{"dataset": "songs of 200 made-up bird species, synthesised, often over outdoor noise", "train_examples": 39062, "spec_augment": true, "stem": "single", "residual_init": "scaled_by_depth", "learning_rate": 0.0027, "eps": 1e-08, "max_precond_dim": 1024, "merge_dims": false, "max_steps": 22200, "batch_size": 128, "weight_decay": 0.2}
Rows from block 11 of a small sound classifier, named by matrix and row number. Rows with one number belong to one channel. Each number is 500 + 50 x the weight over its row's rms, rounded and kept within 0 to 999. All counts start at 0. Numbers have three digits each.
After each channel's rows are labels from the 100 clips, of 14976, where the channel reaches its largest size: "top examples" is what is common among them; "loudest band" is the band of the loudest frequency at the time of the peak. Only what is clearly more common there than usual is listed. The data: songs of 200 made-up bird species, synthesised, often over outdoor noise.
# filt: filter width-5 conv, dilation 2 (model.blocks.11.filt.weight, 128x128x5, each kernel summed), inputs 0-127
# gate: gate width-5 conv, dilation 2 (model.blocks.11.gate.weight, 128x128x5, each kernel summed), inputs 0-127
# out: residual pointwise conv (model.blocks.11.out.weight, 128x128x1, transposed), outputs 0-127

filt.107:422530422499478520580379479528464492420528500383485429501480482528545511523495482530486568517532458529555547416452512519488520572481471414589495457477500492463435479523455548555567565586471470511515574494401549529484534470514547500455386481577502564519513582420474449536487471556586503480407475493501554532409537430540427473458494534525518429491571413531550608472495481518564520499385
gate.107:522496530476448476497561588494518571454514507502584469529573470505562551415502553477550459528482458510478425366516473534441443524498540562477493488464526398466544409442434387382496464527489523524467444522508592495637481483416529430586631533512466422505521557523457530594524520522486461542429507452456529453529566505526477450520456494504446559503532518533474440434582523476492466429482
out.107:479585476544568483531467519452472519428569477534574511515491574573406398543527474489436466467465510551525477429601491496497501474443409419528613533521494584431519479578549514491440498465392520504578607442492475436448489532534494459533410432471515465505510604535441493486456459494575376461560420494483497496408425514473490542482527567498435536527536502501598490470470488464512484555459
top examples: warble; upsweep; first syllable: upsweep
loudest band: 500 to 1000 Hz

filt.59:448620405485533536453443523550564497552496546531542461449474470502502563507511479510493572476496401606554530486506503432520579452521455620484543474536496510530522418462491554497490446623593528505460527564463489494462525401588450471528487483526511446484387584478545514549552513468456462454361544465479512509463448512526483574511387553473381458481483446493593455514467475491540472511509
gate.59:479431431483512479465471511463519438541536466480533490534539472432508510549597461445466488488488549443511389480539547537491429543496538515455542372484497564548470489502560489557527564570443496492540406402394578595474535545517576590428595422508554501460520481528489482543585582547506477496514476586522545459462443479527506503554399500497525445405501438472401546507546502531545470469389
out.59:464611454481515474510514469423603554517543539488513493461465480439504518505417438583455592441513437513447499431568576479530494575515538446505502484495390484494572425425482490503520444527478530413501539451572519479539654493453482538484402503498545487506514491502407619520456588490427509425579469448506550430502517498492494522378497514509480476467450569432418525491515506564503577530463
top examples: downsweep; high song; first syllable: downsweep
loudest band: 2000 to 4000 Hz

filt.50:471513531462501516507493516530559439442502526517504556527431526554456537463514506504593609516537442453613514596479440440472538450470612497512515372476538478434413552466485487568490496430518471553534424458487541613503590513471595532501445510517493527405446479498473522569560421469555489472547586594532518520506435490474492557444488470572441535494494476564517486426425485424450473389534
gate.50:487434455478580541558470492470413462490487535525548517465442558540541402409483535504565503360532498476513468473458544543434451510443497564551487546438445455475626588495419631611467522471512484512557543480553471543499522449457583570457494455506513524503524484491580516462528499472453440596489546580552444557471504483524481467518477515519488553505600541658492512509522513516498421457463
out.50:485526564401550501498536480566503531584512449535615482507543533502443513500582550508504561482554519493491499594561459487424482483492598533476541455450494421476472565445443442551517501501617530571523415500372545527528585541405548449482556557450551462507489415504467549458514501525536493492544512487479538607431405437572517541434500415500508598449469515487493434455461491460489439415477
top examples: low song; arch; dip; first syllable: dip
loudest band: 500 to 1000 Hz

filt.88:512503514526558468492590600458605482387466500562486494567467523519483469500588512425497560443505500462457427487453569507499588537530418593503562587513504492423478532513506588520478480544578462516454491517593641542488510459489500491465526565449570473469499494517540408397519480486499635509471519484616454454518584458483493506485433469504518444556491518499457443431537453494441576540539
gate.88:508519497477500522411513536541595407549429448431442505591572538494523586412535539500437530515435490424576513521464509483562523426520553473576532539496533556459545456453531507484512526484518437363496517423483477551517488492473435572510502494503524524565513569499462509520411507499511490602416408525469549426403532478397504508589462494535406547561506440512469433503394426497459491475439
out.88:459473466483498401453621469484550457467511493568498601509464451468516513560412460485519605539440513457609538466545474585507430524572446555547526549496462475536429504523530554491423529590397454468444534563591531448555505564450509481489454460472486514496492461545532534457555435541440532372514543510438538499537467484469593496412462464454487462506484422494524442462511604425491514581534
top examples: arch; high song; rich in harmonics; first syllable: arch
loudest band: 4000 to 8000 Hz

filt.124:489502396504514479435513381533504487463467543589522445453535553514606515402570515477508542586455485455557514427604531494462465481453368511489538460584526493445522510513509526531458557495507514497575477504494505513486491461405488603576563420496443519465461446429427440482459459513521519537523388505519460438490472586545586499455530507466450452568522460461493496420436527460360495472476
gate.124:494437468458499475594431405498499529514445549553546529452566500530427437517514527470513485467497536422574518596468569584436442527538542472551471466514534510410470444484437507508479487361489475453576491483547570609540534470445509419545475522525527515508465442478523545457552560464509333472433499524561416539506510529573496476517415493474528540514539454524527584403531493466559458483605
out.124:465474537583530529549466516526478498440554527496541451513470515523492509521516419463510400451534487423561534499522517527583441467522533469639571361523521626473515514501520609574490470495513462628487499540515509499525451543442456544473495498513457550444421524497574527430538452492518445462487445475524487586489563623508503406420538475461438494433469390543498469471413432481559464508524
top examples: warble; first syllable: warble; first syllable: downsweep
loudest band: 500 to 1000 Hz

filt.34:421533512416494519515494538475408488465559492555559502519436558420593491473487436557441529556504437585458567564527476563431523529424560598578422506497647523460464541503490556565479492404573499489576432471576518521547517468555461498524544529422573513437458480516452495452410569575433459497409564452451495471491483428549494537462547488498441477522462529561545483484508469522500432447471
gate.34:408528428520495515434454529439523452485500393582479552440505516470535519408446552535520471474582501526410574507430487493507517483476586503546484475481510575474499590531440494501545555462577464472574499502510485527551509431499596528510551492487561578418431559534596540505551490431476428459460455492469480523503507547512613518476553524581616387512469580444583495564525489553523437439437
out.34:537485577589482532440554566491469501386530507566455428455554496541474542518403458520549516504520499542582556575488540579500453508468505499554502490514507408578511520611488578539543517561538566458531541541481565478471484430509441419517532465547506442541357543484410531506479492566520398489475594551580451500496593483520594460444516470526426496487463506544556399493535546491461460491439
top examples: downsweep; high song; first syllable: downsweep
loudest band: 4000 to 8000 Hz

filt.102:506512562437534481557565528458566456395539564481529517583496436517583511513433453507480563541463444559488491535529440428538462597513505412441563533457515545434484448509475555455473518465577479493414571538504403441428586467447470519532446486467487467436519602449414529602505475517504466502498542506543541472511551564435445400534560553522479563555515481489468462531455593563531571408452
gate.102:416462577413551453586519536466473447455521598466582446524622574520516517535463469367506561481436493507515503482448434546479494556567527413413556536402484567405530427462509506497492501484480508473465489533449461509497530505479467518555497515468476361510525585514446574487449521550490447534423514422531498451534561530520455489596533503533488529496445453441497566416450470515552555414463
out.102:453473418446450482445539514555590482493490416485507499500570469573512497520491478487456597448490446605371603507479438485483466582449469519462599437453534403477493511568519491474508541578590490463512598531641528482482503450558512543641594455496502456476521507489470498519536467465472467443416519450494552540528476488465548482488508520514435556505411567475523552395530519476489495533451
top examples: pitch: middle; downsweep; first syllable: downsweep
loudest band: 2000 to 4000 Hz

filt.55:545528454428517558594414550542483472484494511520530521463547587524558522474518385461487558546518514491532441518513511495577546497466552510521517491513542473466548528518490537578475496502488472440434593525484605400485525464516459559523615457420507438622491512464346457562505410505498529457483450450487507449471560450434491391501488448492421483545413502482509417500447541509439579400498
gate.55:543517437434518465449550516541448432468462368509486589555569510583460461454504447501440458486466463568454524456452471503500443476513531402537478463462447542573456561401612606457529544502495452501517528545460426524494517516425495544525482487581546422490563470551445496508475539505566401556524475432597504425395482461448479403578481492445476577433516421505450517506506509537510499495563
out.55:497537487462510481452520517453486538501540466429426544475543505492507517549460443492459493484519505422527517490567588455659503568558596538477500386388445450488583546484482484518661541549473435477544581488520495411537392469481523550557566431479519543542462460499529438449496433483469550480390476522538466467559505538474519498490443454508450464528476410512546572532473499444578555445449
top examples: arch; dip
loudest band: 1000 to 2000 Hz

filt.64:462470375498462520553528441518559537483548582550493508448431574476506435606527482465584501441555451554517507450468470398532476532453528502531511575450464585566587574564494530499509562578485434636494526433492515458464535483498518487459541538506483451414544594511504465350504483532528569497430587500555454518560532475555519507526552483541605482475544494549493510465547516489490508431416
gate.64:544445452401521429459550512496499532529472491432545543503560565527449484532525593428537387469479537488544414462493515562483364513423593445576551438463501583609421446478544504514481522500486468477612490447511536565476516502456550516581564539560518401487511466464454402539491491461551553510447533488442503459574477534495481475496513497488517437375466553508551540491528518497533471622484
out.64:445479447480504508434507413439481545471547510510465557572490552430467388554346531486515505475511472534545486496513527529462494546480448500477484542374444388504478534550479483533452512591538523503505513453474566483456499559444482437567472469416564483529521473525557472345450438487508564532446581531488422512568432453574454414504552441519521436455477531574436568479597553473506514480508
top examples: arch; rich in harmonics; first syllable: arch; high song
loudest band: 2000 to 4000 Hz

filt.8:508485583480498518425408492478388604525494460484451479466538495476495401443558383462472524559418571460446501445442546596550592511509439475440528482492530485490487553589586453492553494497457427496525478477429498517607391523486446512512519477552483504553492399535502535482482592519534420560483507544446488444474471553468441443520473515497501494421536465470393474555423439565535501574464
gate.8:437464412467606493505452422555535415517401467467515529442513501502418560516439475510578454501486479490528432582447440581511501486533560547515525429575491454571511573483494561553485455484517515391521479438484507510576526462468483398444597586537527576483482514479460568492467450561502511420439516536575503405499480562489437472463483473464525528549480435485450536473580503519533493343557
out.8:510476561414535542465475481482474516516431483359522523488490456560428531441513440495505537517410528415507549578510506458532588360604545497479526516508498553483530557468574438457557468526494584585484481466568463528469424488505540530594470527480498604565436545557525532440488439563509441583466500505463509444489505491413495479586507448552515569435600449589492575469510494543469463481542
top examples: pitch: middle; dip; harsh note; first syllable: dip
loudest band: 2000 to 4000 Hz

filt.69:479509510512550536472512619511474516494459583553423471552538556582488605516563527539470459409443489472515478487490486514516416487422472408527426560443491452537502505464486517501506560471561525491595536508517428505417544478511501518478540502458611482476388552426495495486480498586578528488502620491495549549537548466408549542497516490515509397451518473530582527624591404515535515540591
gate.69:512545490561521511567392534547493534521451484437468528561524528460534563537523415468499474495456510515516481359531498445447370583409508477511588475454546535562532482518499487423501501499498441560491597511483437526451600367485370457455598519512463464505438484505492606474484524504513483467481439537533527435488458477528479563546562467449452454521482498386497599547540446494452445493531
out.69:490598469521452540572399487521535452459510477443460517506513575490501421416517497503457469500475464499537458557525444562515467389418469539469488506504398437515387452494558490528454484458553408537575555497541425563456518452547474577539445495495403487551446479501462507509518459499473484475446517457485559546510460444477519657423479439493477453521453562467524588479651529565474532580509
top examples: dip; first syllable: dip
loudest band: 1000 to 2000 Hz

filt.101:440537471412389530469470459531511560555522421492440484509479473493525421505504475498411588504505384422469541512560471542517486567458541461482488452574482476588518459562558549486475458485450575447427461486416417564561480522525514530444569501421483630508599518547494547549514459497382526486540563462546501445593517504539421567542499539518499435453504446422527406486542465531505539464485
gate.101:490487478440499451429411551479542436556545519461521519493550450474409491564634589391516492560456495567582505500495575474452478484475564539513560439515508541523546379490580493474492538503525556522416491481445494547394463536495528488552524558607487550506379456518409522565513513499513485507391479455516477476520493390511436518579466443449531450524519508487499454415547510424491466426464
out.101:436493428494518544489428559451521559504584512533523508504444497472564445495583574442528471538448508427438531513477441496478458503476532520490479506546464481517483382606579549549431543509445522412490528533519508498613489510453497511572490451381436607428450486463472572580452492498508569387520554489433458536439513534370472539426511514467568491499484444445486492625480521502483552446467
top examples: arch; high song; first syllable: click; first syllable: arch
loudest band: 2000 to 4000 Hz

filt.115:501567514448517447504529542436359383459598582574476552478419554488529567552488540524456430471501522518488490403463407476534493469485430474453439475484491562482505437461533511510459487540483491475589589509493518453448525522532489534478466506582583518485425587486515444466457566609460416452525540534553520524535545497514534488545503518590537466442538472525648539481557479466542507591425
gate.115:459471578486498479477500482501543490451560453448576506481595483498479426479514489433476455495489431526533489358590548487493482483413545582504548489485493570471539530633505546481542552486476438523494612480465474504475450517478491447492540438527471376530447454464482526438614531548485469454469491496447455388516460445511429478578510523396473526465499438446596488619387466507460516483538
out.115:448518544472439591534524551454468401522457542502538519498460519479519525521505498408415535518541582473534467467397429473512508544463518446509487443469435456442586434356507490553539509543464395507485535504509459597468445503431456502456498585484501515418429549487525486393537600526519448497513408494530582494470565566498468459536479436563478497492559554574608535473491444507447538528402
top examples: upsweep; first syllable: upsweep; high song
loudest band: 2000 to 4000 Hz

filt.113:474562502493484387472500492479500406496450584443566502500528558505470467534424604533547503464519501505640546646534491421517464543564538536568439373544447578466392497493481577572466426431459530550579447413537484561481519499494548454444513469509518526498504490530507490602499522444504504476574537615531509482475452519471538553530534425563508481563449542444470482483474534511550486490464
gate.113:561508518501547535453497511466551466633504432473462522511635452538481524422564491529579471432525412422434485546522465534517421534552493496511478491446536516437512408517499494449559497436522530481427499490514458600448533510466407507540476527532507450468503525483460520556541494597437480485581548426436571415396567519440455577485492615545471502514426491452487426528468433488462551479398
out.113:523442467431487558565411426467402523454483497484458506420575453410532440513478503443486472572506549428620494556512525475546551474485570456516397394485480526498516552418521511527498527504470582502577531400465441520419441535446553458467600516557522439513513509462462475563494502564494596440483573437575439556522408484488509470537478516494481468524518412455514423521554477440449462577498
top examples: downsweep; first syllable: downsweep
loudest band: 1000 to 2000 Hz

filt.47:551562445382475517588478512475522463410427516444488527514553467514417454417460484485581489530477410455507574520485488520550551484462520461415541473534574510530505452497413420501442461474549495554487488490463519420526442471563509506460465442494539413576517503484412568534506544466551392498411461508418532493459511524560585467595415502483481501552568511565514425506431534473414565404554
gate.47:553472494544672448520488531510520517483454420451514433405523502474513484536455505505446482429637422502583476435432477587431439476532507532488573509505554553493560505541554537417453528461489520451522452472595483481498596615475569544482550570436441486497609546465533519497460478501509445458506512553505578506451561493478562470525509496523498479529440505438578540535491456506532539552370
out.47:481452525502458423504428449429527514399436448637537501496611587574431511443446545545566490430534393503498468539442537522526533529450525526483420464420581512467588468434502463430502414472383479489487524603572514498484486520511500477510517493508511479473561428497475497531518593521547519501479551455547551377510441491474563458494481594460496508442478434450549505480553532501562439469448
top examples: downsweep; first syllable: downsweep
loudest band: 2000 to 4000 Hz

filt.24:501513526462521543419498502531453562443431454525451509544519433532514516510499337531479498484463420557472463466493501497471547437477491488467536489417475462476547526489596517515498444519584467529465494417462480479548507478400488502610512531473481472528467428548450486503502534552461434516518548500471671498477547559436447600512486459382446454427524444464473584553570569498570409470604
gate.24:441562467499586461493456385611516482453499479519550583448518470469498475538522511516485474471492441448489480445502534486441608486389487587449596477597485476429471517506548525537568539472492449454484475423465543654475550466467500405509495570535520515454468560480408524488523443604605552581486548424532530511537529416531541529516494414520435443503563487483493508532523503478475486440573
out.24:510559439486545560515525570467506482533505434357453541545507485587582572457546516499462567507505515516468585520444579451493568422397481537479464491527533434544424583463600534448464465558473458509462484545567489583493516541517446493471482483558534628561452536537523530559498532554463532435574454423520571513625447489504427594447578561488517553468502558530470467508549541485509504527494
top examples: dip; first syllable: dip
loudest band: 500 to 1000 Hz

filt.116:518487469508442587590565572504489586404557474525434523454576405396486608646412476493527497537521495467572503500561454587463402554535501581487529407440478458498518548477417515457489510468586498484492520497496511497531562467421518501537423536414612532520436512505482476506590532452525545530461438508537527436503475382489561518499527511548484499504547495466496488543564554525491445463513
gate.116:563513502487491448481505551569518411506480454443475413431548539467480565419484528536543471454583490509507503558448507444540508475491479479480477469451478570443458534392559488496522472464449562485523400485442417523520522534460422424566534465590456531546512541497465560550524497544597451493514379513467593488413442476516499670563436571477526514471552549552526555416451515404484466453507
out.116:428467475447466575429526568484536528476473502468411546516520530456473487431394522460466536508515497451523505555487523523509452488462442630441626504456501523480483456567484486440444551509592542485542623460499519513438564579453493456473473583550517513461509478510554497580572559402416450489519509549447543451567455462477509542605565553545526484550492464424380428427532578500464515509494
top examples: rich in harmonics; high song; arch; first syllable: arch
loudest band: 2000 to 4000 Hz

filt.31:559471529479451453555481437568525467472597576511465449497581444590440454560543534456451495608444538582499419506503496520538447519517552569540619441551464507550508568472468499456522536572546598459449444505515488517460511555465520539475481494573413571541492491484400506524448487509457513431501470483476380501495432507494482586478488477478440486503406588448418438524405518565510575567470
gate.31:553550467497467584441479546489412502500506506505510642508469424512545516433458503506514494501523526441472436423561537532512428503495570573406559489460495412498536544563531595425520543475549455423548522450483492608490560494474508346581519492476513442451500488491453512567503559492407450490558484479554418467465489510541528476506468489568489375550535533480503496518652516515540460463428
out.31:540469505587504498501522577484538572564592519492510525612476504539517555482450425483510589540463449573534524531456512383527559482507497499479562469464421452408517499510416506535529579586585532493547478497437409452615533485460409494392512453463466564473426504417444572513482498490568488506475553537575535509444386498481497485437483396523457499504506455474488526539438426531459568456500
top examples: warble; low song; first syllable: warble
loudest band: 1000 to 2000 Hz

filt.122:447545534400516553429442492533506489487518459449525436391445457463582471566464452461403445504497487579495512461441435452555518490565563528476502417563583566502574534480521542481511441539456498473480583550447411515505416433408485513504417470439507454570511510577407484551462551530402472581537485483565605452558469502511517411513462509466475551512482449439457453535574492486471520474580
gate.122:395473470582597536536521481574567579388416437505577469445515557483544472489444475501555400471515549392428446565462550490495558495516453469501525476506472478417478412480468493494487486476454477433526588474397496547498457497434392557494502553518468580490517540496490526452538480553454521524512469458438581533524499555438471487503443503419538492402593534534528546550522515557454386505558
out.122:418495471457514631406596548558470600529498423449492436431428486471577489435415460459509465559510479471468537556492452478485576420543485470385602444496484445487557507466525589608527404493464502523554610536493529559451448511467498528457512491503530531543615508509514520482550519483499490459478513443524580495510491524522446526450528416480526576503525546550504458591520541492457554488591
top examples: upsweep; first syllable: upsweep
loudest band: 1000 to 2000 Hz

filt.20:556480493548475474432438463419555524533536480617400542568459456480495538519506506601402524505486485468567403542503482460478454453579446487530495494505493497583465464507577574519485556523553652469434482518550593494482622501534522540575526533468520482525554513475405498443536590499442521443473569572531491507612492573476598521498499458460517472481558429489543516518543415534544540490510
gate.20:424533517464490479466463525442446559507489484566485614541572484498521473581535405454499519532535463519620519588438536547547432498538469424568573451513549645515545454501467650446518515491487476448527500427521548481490462476468478459580546545525424522405468540500446509431550410523511574497467541468400489499540508538549497413541555590464495516540569476506451532493523431506449472551459
out.20:491560484512456611457571502486479472464610525490537598527586586566402517454527478554578506562544466479454525485503520618414415407464477563439424543620453415513464504575486426505513490504495576518540499570543448511498456492461576458543491517550515602405503523491522470495442540439435497480426456531482494522508458427504455497447555494497464569518501489571530448499534474470534599552491
top examples: dip; first syllable: dip
loudest band: 2000 to 4000 Hz

filt.56:481545478514474550489519540555571436351553479487506523581541457491392513556543465501509406550568425452479579517528436524563498468524465433476473519428521573449544510390484415489504476454454586429524459497491434478516499499374559450510537620514497415542547497423578500479577487513527537490536566477518533491471521530577555467521446478496590503531465470449499534520523490472520576503637
gate.56:565423468446516481510475510495493451484524543505512539551527464437396495420603518459568454451514531487481460551467567441539473509503534528489473535491505483520496441406480446426563504435475423495510487455493468527549490518546470462605537540495460336426541494494497568535537599489469426531410471548523570547412539459531518625565427615498451436447486473558463467545458414530538481477582
out.56:479515471512513483441468452579603429452489502557510489485468478526436416487476558510522463509528499483443413442508617563467507508532496413455507503389487499512557506489502496533548468446414471425419455543519526486572545482455573481569479572471539465466572530446535457504509487514466531397544486604457602417506503528614541508443405441504528489597476482554482507521549476496368481436605
top examples: pitch: middle; dip; steady whistle; first syllable: dip
loudest band: 1000 to 2000 Hz

filt.93:478515474466465628566523467439483461522431528458581492486424464482549490512547454541514523481489516454479606479424438561524591504465500462551424502523448559417450483499562513506467516512455441454487516524569429517406511446476436534652546568556473557503587550515496547517474472575450518433499603510561512505539433524457494496477428421466551601435450573432506536551502609521532515460456
gate.93:506495434464470534464483517506544479427448464536480546521492480541560346535513518559439542467542454455406495556451475485453532533522511471465510467510576523490441442505524502523634479448428442515484573436490460589541507541458449518547594473551492480432454619497470478513407535527484454488578522504515532488486528490545439397529384425644503600459525521507579401550487471484501526460532
out.93:436562505512542557490480534595465491476485451463531478468516454549547476522486442467447504422492567472474546549467475543571552499475535488472577441448516565450471489457563529528491372368531471519449576490504312550506464602486519602503532484530547431539549496494453574505457443528470455422559507464451449482484456573413469538550479461467520524432440569449517550548527563444482552411497
top examples: upsweep; dip; first syllable: dip; first syllable: upsweep
loudest band: 2000 to 4000 Hz

filt.121:495428540537394536529549519461446496500495437438481548467473487569443557502474504486471536493469477434540511367583540482457457551518481477465499503513417481487499507526412426526558455457432535481572502535544426521543567503506440501532494587497574518436523466357571554534558451513458561605474501531486574478512436523603496440508559458456604491582382477538486498561438498487453450588537
gate.121:501458488514478491551496515532463574526474504545488447474528511503477529467554517397444376490562419502515509507515562634377477403427565462518556519446498541551518432532527501408495451491522526547574597481494520526466484589471403438627613448534559478541564591425485477556505523496484497473453432505551578452443511416482466425451489529521510451442526469467504565494475492579511491457484
out.121:496527505535525553449460449477490506536530508507480542486504455469404535439560492522452465496501505440462471417601477476412473543520499508469457525403603417513516556551551546449534440480514482418465512512487530524435530470468464436534553517482425497501548391454539535377568541464408509540507417527622567516561513585554527445572586389513469513461440491587435436499553433452453472562482
top examples: high song; downsweep; first syllable: downsweep
loudest band: 2000 to 4000 Hz; 4000 to 8000 Hz

filt.33:449492465499459503495546499618513484570439541454530434526418450547544489415481483557480597505573599489559559424512449448418557542496515568434555456548506473395485602588469402522457518423482488531501530587540487480492485566439500554557492523448416464569506513466567560461513506468511467544457509585472491472554503514468512486415434403460565491484432523516472506464371568530453483512472
gate.33:399477497495439503441411471598468479588619599495498549452461568500534503436514606468521418490571402427554471440510476495461456470514589445576514534490514522474542429536488578485514387500501470469508594465473501535526460468494434508495538478529539497415537446525538505569445447497523561525496485477383556424385497526467484442552494564525450551552587568471480492489527420476520472522509
out.33:472540523547510540487524596533509531446520465458601530547441547488406541461479553555452527375484550506476503447459536510533552471453568565564550461444510456399559523409450522540612476528490372547531602477509547470505482526370457447429450481450464455524451497467560600506493464500371487477476460513516492471523455449559534585510486436518535520482520468479472557425499501503526467400449
top examples: low song; warble; first syllable: warble; upsweep
loudest band: 500 to 1000 Hz

filt.126:446558539440350494467528526565503528458379538404462514565439567456641556464378523544537512544493466485514568541474503551578506516571487443491540531513525570482517489470523457489436569485499477469492510496497395448510415479517453568466413546552482496479533534516634489411441530414414453444469501534478480522524500527528600575522462538474493505548535520541476526404449506526512495484485
gate.126:400549470463475486575561503416451449535491406525542516467514447474562521447437466558430532626603466504510568453466497559447356440571562480459569464480497506459545546526455526528492651467556495472533457410497543534529506452451584526542543519525443456424521542524512532552583541481422466500583584513502516503438472451489520544498542453506533522537572496542512446481444487598528470515477
out.126:447501509492464577588583532445503398505420499454459419460581558502454613520425531618546515450471496520436556515457582478464461531416454386487547486455411495545475405502468552524530540552568398449460552490534543510449441570537539438497478476466491540479558522458512555497534497549465552420565512540503511505524424470487496468544419598573495463513476545452501469530480504429566451455438
top examples: pitch: middle; downsweep; first syllable: downsweep; dip
loudest band: 1000 to 2000 Hz; 2000 to 4000 Hz

filt.74:529487512496532366508535499495474569474556563543581489540608435452522476515483553571461499443461507515487567423560499556461446533510534552456460483452510463494567443474459461391499484506445557580491476551508564419413552517583451529467456513463500419544449506419444579568450525453477522554453444433467451483549501559538523604505525576586472447487508549449519581426553538506515380520447
gate.74:457565504367533536440442541579535482364485452504606442475465551450528458535486492464499453479446445392560545517513496558448455551529510548523484511502532479499520482560535557473550467543505497507500548598555559605540428567422367563479478477432484481578526607523466624471495536518448492515460517561526502495489490459486421484507464564450552427544470441474454523532556484451556478433513
out.74:513485598542548447510491600531413572532554468534566574478492503579550467387621494561403448509537487620463546463439547486434468586505599456472487522530458437517527465543453493512482551527470587602509485539451525466478530506585502481513416484518391430536401513460484556580511506514518516503492426449467444475548495425482501545525540540564504466479501502515581556419504417519486486470505
top examples: high song; upsweep; first syllable: upsweep
loudest band: 2000 to 4000 Hz

filt.17:487540484524435477457488625414640461413458551486466552546576404397466531506436546480474565598482533459456518513492551457456490487480476467555503496526444524527542470513468464421502481567535432477479472473451374508440465430485566605559520522515501475589502462558499559537502499496475414474585517584472488516554581497539504554526566544486528385534456478596540490543476511471504566503562
gate.17:478470488516544504485500387518379464501563472605539562406517509526533408483573534550481536420504468509486466421478491469428511504524525393515477495523568490511504546516481567577525597430460514525506481445526504507479531410479541438498513496466529624455551621435444477570458500517582466496552448463524419532507474520431469480493491460469491626520577539474577573448559487474605571487533
out.17:490511453513539470508534551464501483432399454419515462559668543425480580482474442518488515440581562551478492555489478507556531490419503527526519518496440509470475514424523441416401445606527538439408519436437577463459440553497512467507486509429533493483529471511485556518560525496438500470486473488449498553457632461472414511569453489435458501448605463459422548557391535514512455487483
top examples: warble; first syllable: warble; arch; first syllable: arch
loudest band: 1000 to 2000 Hz

filt.28:464435483430473513519541548471485505439463482524520423493460479513396404452474444553546481466538521545429516526315453582525485544525456489477520438569596489584530440466528462443467497484544568529494556561563459474549492515472496488597436460518526551402492508559431549455484678487523488528481529524538519501515405492426569494544562491446455443399492528526509502479451462449547509496543
gate.28:489491497453406624485447533515540569459458450563532492447457533487587437455424508560481474514547524530448484513512445439426461537481504458445527489559514529429471496517580517428532522442439381444577579496479468554582464508519447505484543546478512438523394556463470613445609542449489431459506473588502538529516530487497417433473559532534515440588524535543419551571513473471542585460465
out.28:515350514414507442480488521532497517511462520538483423494537470510491436540497532452601516518484542531486587533347451559479503559594480547423508521511478491536493457416511459539505562505533536494429569556545388496463515582478443469504485561569499566496466549519522478503444600498452481462554505613463443573634518520466479527507462488455556500449569542457439471500587557601500512509553
top examples: pitch: middle; upsweep; dip; first syllable: dip
loudest band: 1000 to 2000 Hz

filt.1:514554580504474571370474415590516567516549424511518413558627440443559521464395503579484492521483494529462447567573486451489482443526497453406580569562487408569500477540480566457512497459524559456489507468461539485562554564542480504496494430455462501540581595499516527570521522509507524472526483400491498562507520502512401498420502508503523541524522480383506469463460413530452572462472
gate.1:518476463456520526550447513511456502554358486477534502482552501461512508496532426448516444547467525530564377401496513434483425458471527555582520496503511463565531536467461468506531496527554435561603489493517442582493566464562551424520594479437507419531414485449493465534503527486520480439435445520411519488478419527603555506600433477536574551538519490564496498409435501440581491593426
out.1:494549419515528506499499504433477499514518430537520503501416419481668487464487444484544517481483404482544413526505411457577521493581429509555488479523511484572552486502465533517613551502506528443503442539546556591559538451532552449525551569442396451500520537410515583546471492479390521509483412492426505459473425556420545528534536516429534555440506425517462489473535472479546473574415
top examples: arch; rich in harmonics; first syllable: arch; pitch: high
loudest band: 2000 to 4000 Hz; 4000 to 8000 Hz